From a checkpoint of a small autoregressive pixel model.
Training: soap at rate 0.0017, 15700 steps.
Rows from block 3, named by matrix and row number. Rows with one number belong to one neuron. Each number is 128 + 32 x the weight over its row's rms, rounded and kept within 0 to 255. All counts start at 0. Numbers have three digits each. After the name is the row's rms in percent of the matrix's.
# gate: MLP gate (model.blocks.3.mlp.gate.weight, 512x256), inputs 0-255
# fc1: MLP up (model.blocks.3.mlp.fc1.weight, 512x256), inputs 0-255
# fc2: MLP down (model.blocks.3.mlp.fc2.weight, 256x512, transposed), outputs 0-255
gate.106 099:105093107127116141131120132148119145080164147160115146112147151151158156151124158153054142137040137143094093085132170070156126102136084171138178155174102076085171132139157161115121129132180122101191120159163151127121144168099167133132179195154194126076130128110105100159146109112156079118133126072120185114143131173131195094106161162180086126096131129131099120125126112085175124073129119140139102152110152061083169054099143095132150148103121121158081190113098119131127129153136151164147181125160138096164117069102178112127128081177099121156055101123085086090102115159087092132135159192120119108119133132155133076163140089121144041047170101179090121135103152153123117080143169186151123161082119155101147132105137034078118094154119104111119167129116146136143095093169166
fc1.106 097:155106130136091099163105072141116149094111118238144115127112125125180083144186166084047141085141154172168135173139100130123110183120099104124137098101087121163169139142145140146104123130195139130100163162127111152162056089159116172108138088127123133116186171128132116137107132132134137142202122158142141189125083110093125146178109192141102064096117078109146130186133124114111110135141144180151094108088092104190102115148129119119093151157110090061163053121122165127121116173113144093119114110163079219047177146134134065118144115142130068108103145091108115093095077136125092131173089123193130128118193108112120133119107117070069142147118143131135132153092127141137128070095144102100151096034120146170118125093128088142190178128116150163127142187103120113143129140169144
fc2.106 098:144141195102089121137149136126054106133084088091107165122068105137109157106146116133142141175101131105096105149175183196089113117161154156179096204126149155125114166102167088175127101112129133134211108118112151045087197155156132139159135108129143126137163084170125158113152114167176148129150101081125188082081160121110125097115179110133130185175138153058144180183122147201155126142115112157143135143111099152157121166146093114099159123137107100148109152090114109130147144117138191136112133067163103067139082151163123171130112141100138146152123109149134166117161150099152121126102133115091192166160158127186176156153191187169158104067063113128129097142152140128110195103136159088140162175154162122037157115140145171170113086128175135135149116111159161125153146158076167
gate.107 103:139131102145097113157153077162109077145148114139117034068179114118075117142115146146157105111081083115107107112105058144106158092092131113092140118150166208136124139180103139110063124122198103110073144134089084151114198082083131102123141179125105174125144145057097151142137084142154122078112175154163146189116149137166116056089135123103132124131104137113115137117150110115154058061154126083061155120116132088112138144104153128122092113186101135139200101092120115165144085107135129126157169119085133125090141041128161120139124109086103122158131052132131063113160148164132135092137187165146168130097084120101096115078110178106090119147143090149119118175079156162146160129162137087151121101097138130125123159137203147135057183149154128177091165156139115097092137159167112
fc1.107 108:132133168130152169135077162150148101069146139120113105156078140099123127136114111109112137126140135116091139095149147085164174135110119128073161097071075089117127080162156106109132164110186125140106118076154211074118139148159076106097114162072080128129073161150144120133157081131125127101075179146135129092162164102120115103092123177117128113111131082132136163114161124104100163110105193108160118248103134072105182170144141129082101124140112138147112190196105071190195179119160151093076103120059163177087146112123125090149134131133126106068164085106156131195130087155185100082169143146136074107141096063113184149154133119189145136087105100123057117116089146085104131084098123126117165103161150154150122100129134119086108102141116143140127129185121158131130122082111185
fc2.107 103:126047147135147103156136168181146099115143157135123159143149133102166136181115135119127106202133175136110144121169150132142113130111105164158061122150173142113078139142130164103159038102130120175132152110139163112104112144124115089174106133050086094153139126140109143161096123189138185109132123117084154097139119127151109129095145098095150163146167122151053156132102148094089155197122130136201099107138148098134183115086095182130122134081078058151202113105090084118078137084114139126211186167081121121136057143109157114106149113121156155148181169157142140131145150131130092119115142197155125103121113102100142119154153177130173191146121131119146110144149118158159127186160156103153091087130214142139107100115177083154143181168093089175126155161042091118110099078104149
gate.108 099:119154095120088190145099164100204106090069044143089205072096073131114135145083113099103122103142146143116110187166095097131178158177149140124100095129132073140127060112153127083164127097181139133128122145120146140073118163084140185142103162120161091139152121087129097098139100136119181193154122080110120115154103180108150059166096142159105118166142179145101161186177138175141122105145124127163094165164153096109087175146116114112112201086122069170136155159188133127136103115128098103122166112124098123136122110107105092180129155094122172171111147198096134122109122125131111139167151131053079144101147141195107137106130092151112172124102154151155150146112142170131149107093163112077122103083093106140149136074164212175116101140106106123118108153109149153090086130056181
fc1.108 107:048096153117118155164121121087141140080163135115105126149151060120106133160117131103089114164177178127155145172147135136127142141197077166117082107150203063149086124163136106135121107142159133180140078104163136082139077102161140146132170152105108136128123161134120104147129197087154128096094126165192138136102075182144142131100142167155151082080156078162080135072147133198135130161223128068131105106180110166177086107113122116144055203121122109141140156165161153107185155131122138087101141111162101094098175182166182152127121097170142138088099112105097110135147160091122121147152084118133104104146170122090139144121118139117119122183140148065144123130183131155094146036166127121116136162133159125088196148113159155093125120132147151163122089104215102141117183110091137
fc2.108 099:129143118158118116116165091107194147167150128105125095090104125178125111074122167181135129088133120122150161055080144136120131153133159115108088121116141157101089117119105158095104104189098213135084150086197116191101139171141101150148116123185138117154122069137113191068100147177138129089172187117111205128115069121114081112144168109104156134141148081121149138180167170103149176070102138109100110172076077136088110047115091119165089084166135131144143134140155127118056140153132086182114159130134129162158142143108119170138119144097126140069156143118198100166146160180157153161106118100148143156155118190121102114094118165142155146125133084167113165131153117115072094174113135176125136162123084172099124158133122116092132115124071111105111112032118168084114064162148072
gate.109 100:113126163097120131144146124163138092092121097115069138101140054133124144197128126102132158168107175119102123157146132138160148129084117154106159064041175140139164157104166107098086173152115132181098115140147086093139104142137136167152141069140098180152124087154106150167163188127110115089120101152199136089192136158174126089138138170146086143147179163098144127172138123115080121125154131070110158105074195127170194133141139093149153148130131074128149183144084115104162125171119121149067159075173126211153174139170101091117121111059155174150159111091136106127178114132047043159145161131142138117156113139159132107087134180167125159141173200144078111101141102130135153151119159102158086134177117145112203179064138103090111128157147103104108139139097116132158126122135104
fc1.109 096:095120171138130047081158142160162107098103150111130092104093157159145147057119112131193080069176065119175129058108180134116084126149141127160104128139174139087196139131124106101114174123119157149174141103207164145179150150124165137159134135104135106183064153125111122132156165161087091103111128141136115144145124119109084195209169174066134118149124166164147049157077067140125111095117193087130109127101152115159135144114178135124104125175157146165069113129151099133202141058082158104089121161115090103110150092112131103145149086105136157121110078042076089069149142115164089122141172105115106105150115115120144159135121152180126098133084117174138100069131126107128154122136141101114160136165115143145088148120117155160131127142179160145153098168133053141121145130152182
fc2.109 093:148119118154146121129168153180115083177160147125127128161121165127157144159126147092096186112115114092129098118130103104094166177095156150081124187185098125131083107081100151126168133166099157190116103082115085177151097047175087102102137088191098136153166104079147146084122165092123122109133091108119112131095130196141160144099121101153164238126124134147120095095168124149158121147149141100086107086151100144126069206155108142145115155165087104117161115109080083132119107121152109109102176119098122105134120208142115162084104164150059118113097123169125051156104110152130155125060172132092086157122082059144145115105092168118137167084194172103128136162159146113123084179101156107133104113124149147105156083178119073056127101069163112133066123121136086139132124161133118
gate.110 106:095123126163135127104236127102078194105124151060125148113164076123141167120127158145151126155194098173110223118120101153162115117161161083148100110129153115165155081082096164141117116173076124165136165121177142121117166154100145128086129077122122138109120142137196133139169105133116129158128131156159082167144136129097055097160136162088172097111095225162153102107131089170150149122115108128113121107148088122108159057079123100109113172172109041113127115171154166125100145083122163097125184122135124154137084103118146057128122125140114156141102095140085123118151103199160175144116095158097146172141138140146142174114196113165140179096144174206115169154087155081119131167112154113157135165192098086121163121165125137163200155162137087143127134130126099114149118093081119
fc1.110 105:144097111157124119135113184129132161151072165099127163196108093128103086151088100142058122118159116116144088121174111124151121148123126105089131069134126166090094128049115095162102100150131162134100096137120171109179094110125177157162124128024137154159108095126120151113160150173163147130116103091151115140183102105168089038112107141180181166144170094169136148137089089074119125131147134101203142127119067184107112154141114129109113172083190143155119159122109067084124101128097181204089136066090101133116091086119103106114087128081063155173145151139154149194204114116152148129110129141112120134087144172157125162111127119140080126133111143138110181093162161083117185105128150135112131159155139144150113145127151172098173099145094078145153105059142169112175195080114119
fc2.110 107:111160112141127156112137100131099080084126094087071206164086129117135127100118212129112233143101180137144078083185132111128118134158147098140154090163176115157136079136101129069120139139094097166101161159153090091181111163155122166106155176136138102122132153132156129108137158145094125067129158074152124131174117129133147166100193107113060131150113125135193162087138119104173101169163128124110137145123121134129173175159098151139168167102114119108116042143067111130177144137144136157099118115108059125126180131154119102078132127084133118205163133174082107128125241139116078095070119129085119105127178089147121111101061107161106120062122143095071121083119116135143140110143135171174120130123104110164150154109159171147106042170111098159095111170130135129089116116118129
gate.111 095:168133173132084209168130123134178109173106079074128166138118114135107084115123116153190115135144184124135103106121117151129121055134182060096179083122135081108132181103101098072126126145092129106163149126142124079115097178122124136093176212096159126139186148129139137115142148153119126108182113124118165121169075099152107143080167136099065136146234082147173101150124111109117145110119162140161149070192160142107131126194089127135160185147121131134157070160152144118138076088139155166116182142202064147117115123150105184175201135142161122172115082149134107137109149116118109155140142104177102181063105125141156132112098106108161134136138158121129123175132106069149100167136082171155127091144155123165090104187117127120144173121102123161159161157133068154085176157111114
fc1.111 100:137066113097145113154167181142211125123197097126147095092131117121138103157131131095142142122111135074117067104109162149095132139102099159088108079123177160147152118106130137096137107137160070141102159145109168086121123083154178135126121119127093104109046147154072145135168168131185074115171160100062129136015140141146070064188147150139115154169123128154115101128143174107162117119116165077107110135104185118124135135110035077124113107170173139125082113096136137101103140093107191111147131175123153161086146130111167178114151095097123167112151136085067104155155114142109140132082141085105146134182141127168112098127089152140143076162140146106168133095117119162096154196131115107089085114237138161151145093104107126090053176127094174181132139111107163147129142117146120
fc2.111 098:140153117102118146119113156107160114154153131175178215088105165112148185119048136140160112117143146122156126130136146093148131122117146105085070061093091120097139141166160119094137137146173121141182184128092127131094126147104086107171100173116165070129145111114179111138124084130083164138142163143122146168110166121135096115083116123132096188170071181113151133136119119157071129225167119170137135117167134173136114139125115106164135115148150103142111189110122146121131116148135144105150106134114183125100143117110143077151118141112064169201097052148122094067102073110139129147096147147075098184109129108113170163171146129076117110123127097122220133123137159146174140077141156170180147194185137133107141161141154099128178184120052146066089081164115071185132073110141089
gate.113 094:127159013113113122171086107130111091177133147083161163152155108087115077114172173149150088143129124166105144100104148079098081136090126136145089150158104181175134122110100134142148140089148122106128115088133091106142135167101130132092098157164110162127152117218147151153098101128072174108131149115181188157127115110171121156141149089118117147121105149126165119178126143178149118127160120102143129208088146180098122131182142154094105102104191151124137123106098067098140077159134120150123106134092189104083158071109146205160149120133092120142115113109157072144123128091133094080124124058172098112123099106154188091151065180078131111117198099144118100145122143134151121186054126190102162144118171141127156127187144090102159127153163034140174151151113107156170140162102167
fc1.113 097:103110119122114101103134102091111160065111112160128152194122165093147141119082135120130212141103094131160092131124117071106149121161103151117186135110155105182117104117078182089115140135116052114084146163159188100156144102153144083117114206154143137156114108101179111151148104158047188120148138037131114127094120196144198143143129168146169090135134129123131163137143076129123127081121152121187103171182162109141140162125055130136060112156090154105108148105154142136078095096123146090128170138181121128118086107145109086077107097127135114138178163160096144139087138124081095191151146145125124150122105146092100127035204090124168116195127087148169132081138156114164092090146174168210101131071153128093130142102152123105121120176160121150152110158150109112107103106129141
fc2.113 089:162146119146160116062140122076157163161153160109123159143088123136145114096138146110123128115087147090137126140123199140149132129095107111134103103155139155108143162133142169220104126125133154142187130115114105174124112172172092159142123099130112180122117108192082135117154123110176136136125104136123177193155170149086078152202049122096107153122160110123092108098090127123131093097046114097094183050110141168144160100099168169074151125148168131164180077122134183138153169146144154112146161047130125118102172160102119135094164113161126083133162094144072108091127107128189153170095161141110153073147147066121119064156162126134104091120127112194202125167131140088156147116080086123081179115150122142165091136144090187131135169061095179108070160111141123147095115162086131
gate.114 098:179182161098149152107153123109109174117154158108114107156141111160072137126093122098148112108158165165114121166142121125132113144115158136154092105124118175159135092146162161187111094070076123140147151139130091069111070104126136084184126143119142158116091171132137103072104111058143137142098118156097068062122129120193128130152119117191133129062109123145093160174164198144136121212096058130079111091178092106162096174195150163089123127110143170106084123228104108134127128109130131095070122104116095127144114126148167166164139068125137118102111111080074147111134128090089146134191117138151127166140093118107147125085180134116091076071076102132106164110184144144144136131158088105120113056118130078159120160110135144120070143085063143151091174084150178177081128092133133
fc1.114 098:161124198126129117115147137132150130090073107129096094099152113116071099111130147053124096198148165109156149105152123161116156190123178153155044179134140178175155097161168145085101192143085095155144123120114183133143069148122153130076112081088085116085058121071115149109128144097133087113142177140157144164098168129140145116116144108117140149136138121098177144102158102131091135170075117106124115187129143102126110140105115117069119119127202080149138103143153113162137165114173084076104156122150158136114081171134119142098136125131131150096156183165134122126143174163092172131145167126114133167130147142177107161100150113015126080120143183178163157101126151100135069113220093112116151150190139185098114180133104149101132112107105167101140048073114092142128089105143168
fc2.114 100:144169124131080143090082163147109115103089128101165067192153132072122092134130182119188119141069147118105134152069078108111134122148116166109126186138130162172146100097179098107149127130155179121127107067082140140115132146165109135146118120146113061161197144098146141119148132153154130141169094113127133102127144095095158169140114121125132037075134083190123132154121108172105115151128132135176179111177173130102136061138168159077176077104106083104175158042098091154119105154113079143158175137139158142134154080059133126137088164092100110092047160161143152127148137104137065104044090115220116153124095118107134124105079147141066109104133136134097056122142119107151094160082090087169118139075098111099117093132109083130115139077147070110120127108121125150158122113150130
gate.115 098:124176187115168127159143118179102052172109172153121130129161153053111096182108176110124159175136172195111098090122119137155108109118068141129164131114111115090190108117099158088112094133156102143112108121171120117100136125144116158204115138183146099118157095117121084132172126133126136122085108181115146148154167093104074096207133097166145078057140219052111175140082127105123116146120130094105162140155094076097142161061117122067100178147074164136125134178075142148099135146159131140154181040103105157115153148184147138105152075119085163088127091130153126109121143102108140143131054086129165151089051126131118167181163108179141181130098112119139099157055136106138119120112120133155115138151091119137128121121140176127083180122129166105116103122149142090102079139133132
fc1.115 097:163114072130189091149105133164172105181136151097165101086172107103134039119190095095131153132130158143162182188110180156132181098058089206115087111144074108115176143126127137092119115108169148151123170144202097150133153130159145108124113101125158106121084082065115089177103130138162085137142147141120134161127086142088067116156144089123172109164152133109114117164118147156071091152159119061099098167173159130140135118092107099089099104132123101116111098187054154140059157143122176171171139196155087121163145110101194158121126132107119105107045138142108123126044114174148195097146073096103127117122094166075120106106142119120102090122136080136110092143126139117115108145135112130115125157157157128157123161149156147097092064164179098075119160112113120138112110090096134
fc2.115 098:115158124121161152117105091070095158090074134128130124112136125162136145111117097130166157147097104165108138156109100105142093116111142089151177118126136119139050119148168150117111142113087102135130171137085191195190137090136162125172155132132162132104158171188117173126075116204125109067093107124159156129145126144118168060133154112140146167102042109175091129134125138158172200158164166153147137060112143105110098138225120122098118155125165125143110119146131106147144114160145085168170141196107220146188118089161130102118133165102097165149161174093152126165152154087130118140209162182138128144197149108155040118105141131119163107093088104164115136109122143091115116130061110157137160095153089123131158211138106172116176124098134161196122074133111129126133163131151162
gate.116 097:050168149077145137114095143142135122080102182124114108179104129165176146213160151144093141081121148121094100127140171081121175087120099084157160125094121114145151131142110104122142132155141128081133113135154072099146156143177107150086154140103138131109079092095188091114121084145145112158093133162147123113142103080156129162096083186129143151138059123172178080114177091166123118094162089092140077154118083155084139150095116145141131116143100143097097147212133149079101052100094136071110135168132155169110132109144141173036117096102123106158123124061197144100151123129082164131184171113117126181154131143112160186098076119069106134126135167157143138226124121102104097116099095117102091093174122181191142139164139114083150122161071159107132137151102138162089142115097159
fc1.116 096:133078126111124070172128150110104098091157117173106132113136167138147121065118130088117108083176091152158144100133163168130163130093149081173106121147148187098148105162138184123152196139081151159150065097112074151143160150160128131156110134132088134175109138140171154101110104157059068064117135080131197123134119128147143149146108107110191138091162091182193081217170186137069179123124160196124077132134125100151127084116115156170113139156102160088153171138150142118118135140184172174157163181198116154121142112149145089128150112101166135132076138131156092137094099158065151169148156158117171132162149186081032136133098146114135149105119106125109144094108116099057129089141144141107116087128138205137093136065118120158113127099146155135121102059116152145156149126114134
fc2.116 093:101115125190109190110144113129087131097124174158166129132158147075216093090132137188133155107113147081151115113123101121119091167119120169138108118194055108188118136057108145141103111109093071084092109101142132160074160097115175095096116130124156127090154143111135115157084156123149146208146097187135093112131159167130096164121136146067094094166155126149096143125171138178161067094178101154111181136140090159105121152167096128118128082107085141168104137167069140112132155135131063121094135094166085085129127111098080169184108111078171081076095128089154159153145148089131092102119113099153112086074175120109223129142141098138112167130087128117112141139138103158149149161103070108126107121145073155083110190172096087132177155148129072112124157145107145124110105112167059
gate.117 101:169162114124153108122158138151087111120143131144184120107128114112141199168086114070131114125123100082103148104145080129134111079097104144091140175076153183142116115098164113074180114091168121137181124110090137071122089048079125146128129106112065132102174147156137080193131128103093072138113127092140086182095090187125128110138146118128075128176145108091147138182035106117168166068087160114157154181122113153135112145111167107140126135170144129165103141096075103148139105085139121174141161084137101094165112163144163114219141128187111134173156147142075103105110175150171149102159142134112162098114141101139109111190141209145120188166114150121146172129133066188072096106102097116104141100114142076108126088121108191099109100125172172103149148143150141183144086132081155
fc1.117 096:108108128097129153102143100132162167100143135044056165094131101035125171114126136113171150126085100125097101150144130101143131192151132157136120098213192159092136145192127080138081162104154159098160119116119178151177066094129134110174098137146112063134135121125218117155147130163119114107091143088106087192175089180107096176153103143129146105117101088161114148097130148126112115101147175142149116121094162168197114126151114154142139103119100190110119146061096119073121140136133093054160089110104139153119152115172163123108078172109145067151076132133101162084080167105120151145157142205118163179112086205147163114116108114050209106094126168153103122118106098119110155136124112082127150144143131089103108126111133103145058109088114109114129140114121113130160129121106175
fc2.117 097:156144058165110086098149138114145105106117084169168054137085085108078060134179071146156096102098135120134182111112140183112109085139113201056173132139090138159109167059141141098092122115142109099124108163130117182165165143143100162088131111147128069099138128088108155139116156132121101090132118167133125166141222130116166118118118155118134111148161184153096094124151091165080138173119137145087105125163094148087166137107234120126163125129112101118142136120114147110121149093156114113153201138165116085146160099150169165094148100113102094155048024153188127112117124163155082135152111102058078153148154093158110158120099127098103162120115118138140128095117117123182156176173097170142144128139171099151150157138190149173156127123081141077110143169164160164125126147148175
gate.119 095:083091124160169144135119105138119116089103123120139140132121141118148141163160149160136115178147126185106116084100135069100094168106105084130160117138213154153106095131187152103095153109146215107128123092194079122121078095115123158121100108211145123099136145124142096167165113142143088136145137098126105130160069189148109138122115162151115137159148154145142154043112178104064168101113106138149147099176183165089087090149131165052196138159100176107083129113170164080178197116101081126078127094120149162167137116169136161117167137111091103143097131193073145156106105149106096149114167097144148137130125141134137092167144145132130133125125176140145147143153117178072149139189138099150142099203131135162150125162131146170126175182079209135108183076179160113120158157119064
fc1.119 097:139115067090087097142107107187112144149128161171169117122105120188124143121094145157092125156143159141181081141153137131152135126171100165161126135137082146102136174093123060160113125178190139129127119073137126238205160196142138149096195121088143164181152080147160186153174192128156125064168098147132165102108121099112082127117105122135162198113147179145149076150111147165193146092114146111119136131140142101133120118124068110132136140129100092147145170115113226110134144152083091131151138130088114162175115187074120118096148150160094120118117135181139181091039120133090149179083140123146162151099106202130142159104142117158166117131133149121148102102148111124195087126127117177123132111160183105164167112175171119153126112131157078136075104156143099148137105167155124
fc2.119 098:152135203137172122147158056110133109143100199104091124076130124130137113170128132153127145113078145095103152137136165089180196125153147095117073124178094101112140082033155145159101157094132112127113066214128130117106117104113150121117089172160143160161127168124097092160100125136129086180119166093143096072142134122171184128170166124164112108180100078099113197111160132139107165108136104208107162187115095065163123104146200095148140147134146156099149113146130105111133140155133139133124158152123153132111139139161136122161157154108101083142102117097153092154149185144126155156162190110137127187123094142126126112140107131045179128114124161195132149110107159100093129080113077088105128120132117177159143131038119206147097107152086131121140142110114118167080056053143118
gate.120 100:171154140120120127102107064166095162115154145131163147113144098130091104096132111161061135159116079146115150099108163153083167142101201114073183116129197071115037133134075117163113179159189095069082173138142164131110127177110162113094125101124163111147147128095070120128075130136118096098093152166073135107111116192080123102110106113151145123085066141123126162184167169144078128157149102123148057142158085071156111154120155130130128151144153124129148087091092121176122132131112124172051100104093123132112139121134094178162167148141120159154086170126126104152055145135174169160109150169152091111174104151149164134130109087142125076197161203153123155129131148143084126167138068123136134143108075127113152116095147120135164086080206147164154129118169172122124200124153117
fc1.120 101:112091093090055171136088080109137072163111116092126112113147108129130092169126165134118047172162141135184143177172139154089189162141170136162095140138074145178135126122129104107107104126134206101100114175095161128130111102101106099171101091112140131109098073152110111134094107137078100137116131110120136117120080126160149097151173134063163101129135125143136186157109173157134114142126094132064075125186115169119150155119119143180116160146131140137120180150170104148118126086114183176174117091192169135137094206169116192179132171136167071125103138117129114100130157156143167162135137160122143153104071098087128106163119163170076081184106113067122172115166171187077121123082156101165103130089096164182193120154087142165147108101103064135080083155105123115116156107121174
fc2.120 100:186082123139151058139139167049159121122125071153148123104053121117069143121107146125182198067082101079098174094095107150129123109160108094112136142150071190130086136181176176096084107136210133166138131140129147147113125194112218169097121131136113174102157118050162153171143157164119148188113128103114117153147135097126116124117128174115138149120097147144143105109150116133127112066157110108163100128084147111135090137120108116119080090146137075122143115157132069112163149130112150091103180126165113128118120160137140107155142098054077100078154145153131166153132117180111140118152162105112161079151140136128075174171241207075094092121151165136118138119142129112129098146164140103109189157183103184128138128080151123112152148117156156127131075089156138114139152084118116
gate.122 099:092099138174188160147136179074148101165131207071142138105118129100133156113126118133166149120108175118107095130103210115076092080163145164120197106160110077201176160134122090141133102080091100128134144120136188121143152077126138150113125148111139173134122122172127127129103155128120142112135181090106145105140174105121151134110143158116074059142103161113060136115138128110157140123099133126066127142067187097109079177144131124119135076088165161070093121095095146118153128113120100158098174118131111194159151117120106112118176111097093158135169133199099142151035077142152073122132109130177178124057089145116094153132129165112127159116087114110191115128157109139136107223098161130099075129140193183155078087112118109112116161141159146139114112152123128165169155161207121
fc1.122 099:109112150157140197104074082134100163119167172146140084149131104144149141147126110154166123193095114098109146087133113105138148130135144153108130149149164103163158111139063134090097118074115082135099170118153100153106092114179137093170110086113132111089124136163140108202161143077098144117108149167129059140119133152155114122164098168109150128145162113150129146117066201150155098156136090126165124127171093153166123146070129169130163127093191111136155107069139122068055141118109107143182099151126159152162090107159132096096131143175123165073067126210131114150130148115054135173144138120082129079156089110177115152104153147114148140116145120178175088117160159108064169124098101056105187122085122046168138043085096104090122078124151151146122160151168120217107119148132109
fc2.122 107:121178143105076124125093080139124113136156121082049107187129124134084145124187107138131094123141103077058136160111147122117143130179188097132084148095165133127152179105100181095095168147132153124136136138177061149162142095145121141140128094126081156090115107085116139089072138160113158162101129140071144121135102122056060131061122160120156101130117125119150093119191104114177149118110172123133120154120146097111151146096126103174112088197153164134141130126078164156119172147066124082116086130089126076126110134138139176168111102118198144092155161115105154172143125084156077129127182115181179133190145167157123127104142052111127102097107063180076168104115101108123109099142163127175123147188098108074089165164100122161062158165140137130166149061054136113136126178117103
gate.123 096:101083108115150074099143169092121156132109139091145170163117173103113156102121137146106088140111109148127117108116128074088118165114152134166078104082153118170130120093138111111155116142136145142138140136145129148187124171121125145102160120119147086135151133143151151186075099062116091150096094127162153126156122131053124182089116148130120158126144099178145235146074182114069120125083106198104138152083117064117136079191114181184138207045175140074115176077110180116107131152145122126106107158118053096149134127127107116104149176107125141153091184121146106126082113121135171072131130087082164183171103107103142062100195167148144154077146150172141064092092084105117186153080117137116129158148151122099073129145105128125067121126122105113099115109121181164122118090108079
fc1.123 093:153154157152109133089160084137167156141075134102089125169166121096147120108190074110138142205121072150079132117113123147146106145152123094074081136113189120120154180102119110151124154147186131142155134130178095157103193138158174126086082047102085142095153128087133105144162173154168157083152131117129099112164120121104111160143164137118166089052119134154147086122143133179130117171099108110128128131122095156154136121110181125139155112163105146220162126085100125122139149142131151112140128141122114134154091157145146123183099099160141166113135106087134079176128138112130150142085088137101096157126140157178156121128115141069179091169119085174134153111171094178173056092090130159119131049089039006082155139187102107191130122143099137092168113163158133117137110127134075
fc2.123 102:173194065090163108153126107122123100123160143042075166056130125168134144108171171103168116150072106132172115139094126093115110131095099123132179117190076131086164084152167111109125107133152084053123113184107149113085167118109079145134122083149094134139132081186117096117132121138147159106140121123193144129097116130180146105135096152131140109142158126113067092150141110132126128072157095154083141145183103116142104085098077126066124108201124130100118095149108084136154145120126194160153113107144155109133163148084167090136145170099118142094096167124141080115200185158082149154152145120094126201087102150145160157114136162149101105064043071177077135130181124141098087122149134147116091127164110192147101132122115142112137141138091066138076158139149169132071155097109183
gate.124 101:083092160129139177159140095188129117125108153092109126127080161150113105158097153167072093116068118123166152132154081139134131173090141128143082135120088147085137109184131170181105089130117132090122149166159123108166160121055109147164150145073112104101134115185080111104177101114127197115121128065104195083113158114184183140122132122114115116115095146114075123044167181123129103148117109174169138118130135066145128081088144112130111112096185153140146027131132126138111179148119107116051121074103146184174109162163090139135075102088147140126129067116140133086166077100086103143131100148119120138108155090138142182149139159149160116119129103066114141123097200127129169152133165077071113082174108091166127110117111142098092131083180096186139160091144133154081079120080106
fc1.124 100:091130128153153133157174123137106129099078141101086100143095092185107130104103187086138110132081117119066136187122095131123097148168125090166146103140094153136141107079142146121115149128156110099076109152129112111135149155140156127120094131115085082085128159145116119104173158175129107087108103122108104165172138196101196142107086162099151127079109204154129096138097120082166106113221111144084155181112105162119151094079176184093132131134128132141161108133106162067120124125162079153145146087107116070154152136118156112103063138067116142103127103104109118135158161138133086093104134139126172053153098071213135079097113156148126104158152164149084179121121075114143114047090161147121216061143120140170134079208163119096084141137125162127152141106155097094117206087150138
fc2.124 104:148117154114162128114164108119155112096150088096105150132112159111074094145034086140143089135113125151107114093170184170102159177114181112167114090142105125209118129155115154112157152126168068140187091096125193137101082082220116123100124155145182121171107171166117140107115136138116094117141087122127046138100140126127098096147115145116121066131181163088140128145092135104135157092128103125163088168138126086139054179176136144146084119073196178144161181086178094138101115123094103144089170156149144076126124107121104163135148132142133096132135174111098168142132118100179165110158171121168143145139153101057091181132139166149134136130144155169121082138214120090140151140132054124160101157090089145093103121150137130216108209117149125171132117093144142123100178116128167
gate.125 099:096151132095090069127141121119124103122134125126136140139150152138092112140153114153120133114170132069162200112120118048110129138122129171107183173141130130121147074158141105143086087150147130116085130072134117160111100050139162166119177122206120190163117101155139090149138173072133107083102153136148170107022145073109176102132175160089147133064113222157157086131099109126122101063127097120149137107111099156107101111111168090135153094129081138185145146092093174176144144181134126117186144114108100134128153087092114110102120188086099151160136154173059184099152124130131107112147112177169123187128116047147092122150185129159161086133140124172141114121146188160082137151172136116081172180146126144124150184127112077109145153104133105145169113150107131091111111148155200
fc1.125 101:147150122125177139106089127112169172076110104131125115136171150096159159168067139141095107120103132133099163089138137093156196091167136118196154133175106164128170094198173156127073120114164156113140142150221110115083064148158145101085113136130134149181202076111122157177116099170140096131117167141122126154107121137103150118099138091050097127143137103106161118165147089137141111113093185134132103093133192155136217183135115127143068134122191139140200162170134138125107073091141118119152157122118041124147069190151103089147160176107132138105106069123085115105093139107110119129118101131140157151122148133126152106091138112166130129084227152106131103147136107092132076090078139106169159083125129140153138099121101136139163142103104209172082141166126182136112090076130155
fc2.125 103:174127141133127143117091079127113075089106121093138124132090076212128128096077149147119142113162166114082100095125069124138118121139111150078119154127102159107113148084136100125149213131173126109192093164110106086151162163117139165043141172206137152086102110145057076146112192076100109149144115115123128133089128142188087134139160122147102123178124133116085101139128179087136115142124125075156127136082120094051159164132142174176163101108088127149108078073126142112132112163072141123135126095114166119144153063095178118152132134189117105176092154092181099126143169101126188122135111125099139103146121139125084137090119166131086118114085145123124158164218166162081171168126155115088112139091147075150147154154116151157124062156157139112098057173125161066153097087117092
gate.126 097:137132141113093113127112092121107106127131183117123109094155139148147184063141128070134137126153134126177179138125185162160115105096099122178175118108167114142178182109171126114097127113144147152130148115099108163139116155095115108174117110157133072128098167091148048185119151103140083096111103188125092084134134111083085116096081081139155135131120131146142135131165188091156174164129070144116204146182115157131150112178121147105154127145091149149075124163112124148116153184102115175144131151082165098158098122090140116119138163089146118139111073151148163130085082091173152179097086099110133157071084146137119090088105061115157082121073131094095065177098159067177097156113169079089139094139159217155140210186118117086083192126181118125140145144135147180138140165092138
fc1.126 098:178081104151136131120165146236125172100163106193116124165120119117084126149103103173134140091132095186131092080140112137146164111082063156130130140157086084057170097115069192164162081089081108140129111159093105139098174108152119088147089133128170110140097113094122159164078122165131093130139111121111124102131104117182100162117107115117246132176135131138128137156115136107176114155105134150176089085107177166135132072097149112074102133076157124123104094160134069150091121100150119147182088141114156092131114100125111078128112159101102112131108194147123088174162167136155132071169126103152168143115134109179144113193134096128063163142094157117186146123103064186095097125099165167153127125110138096087118151119109088142118139206076109163135113109153109176125127139064134
fc2.126 096:107104063085140118115118117098137126189127147099129118187121107128142134139188181186141160162109156105139182174130150164104117135100147116169098106113183113127077162095145170200138176119118178186113130119124147151141136141125126185129178105137067095114149156106093154089156039129091163090111093086149151127077116125147177094133166144123130072148134105071089112134092152174096124143054156151105157128128125130117118152111151052137108154142099105182096112123100156117157105087069098111119071060097085176138166156151193096104132119097174158063113099101106106139103153094140186087111166119125082135122109178143108148111076112147184157150180062149087065178094157114105100152160125080109113124148142139185084189104127075116131142157111121121070140157139094097170141104148109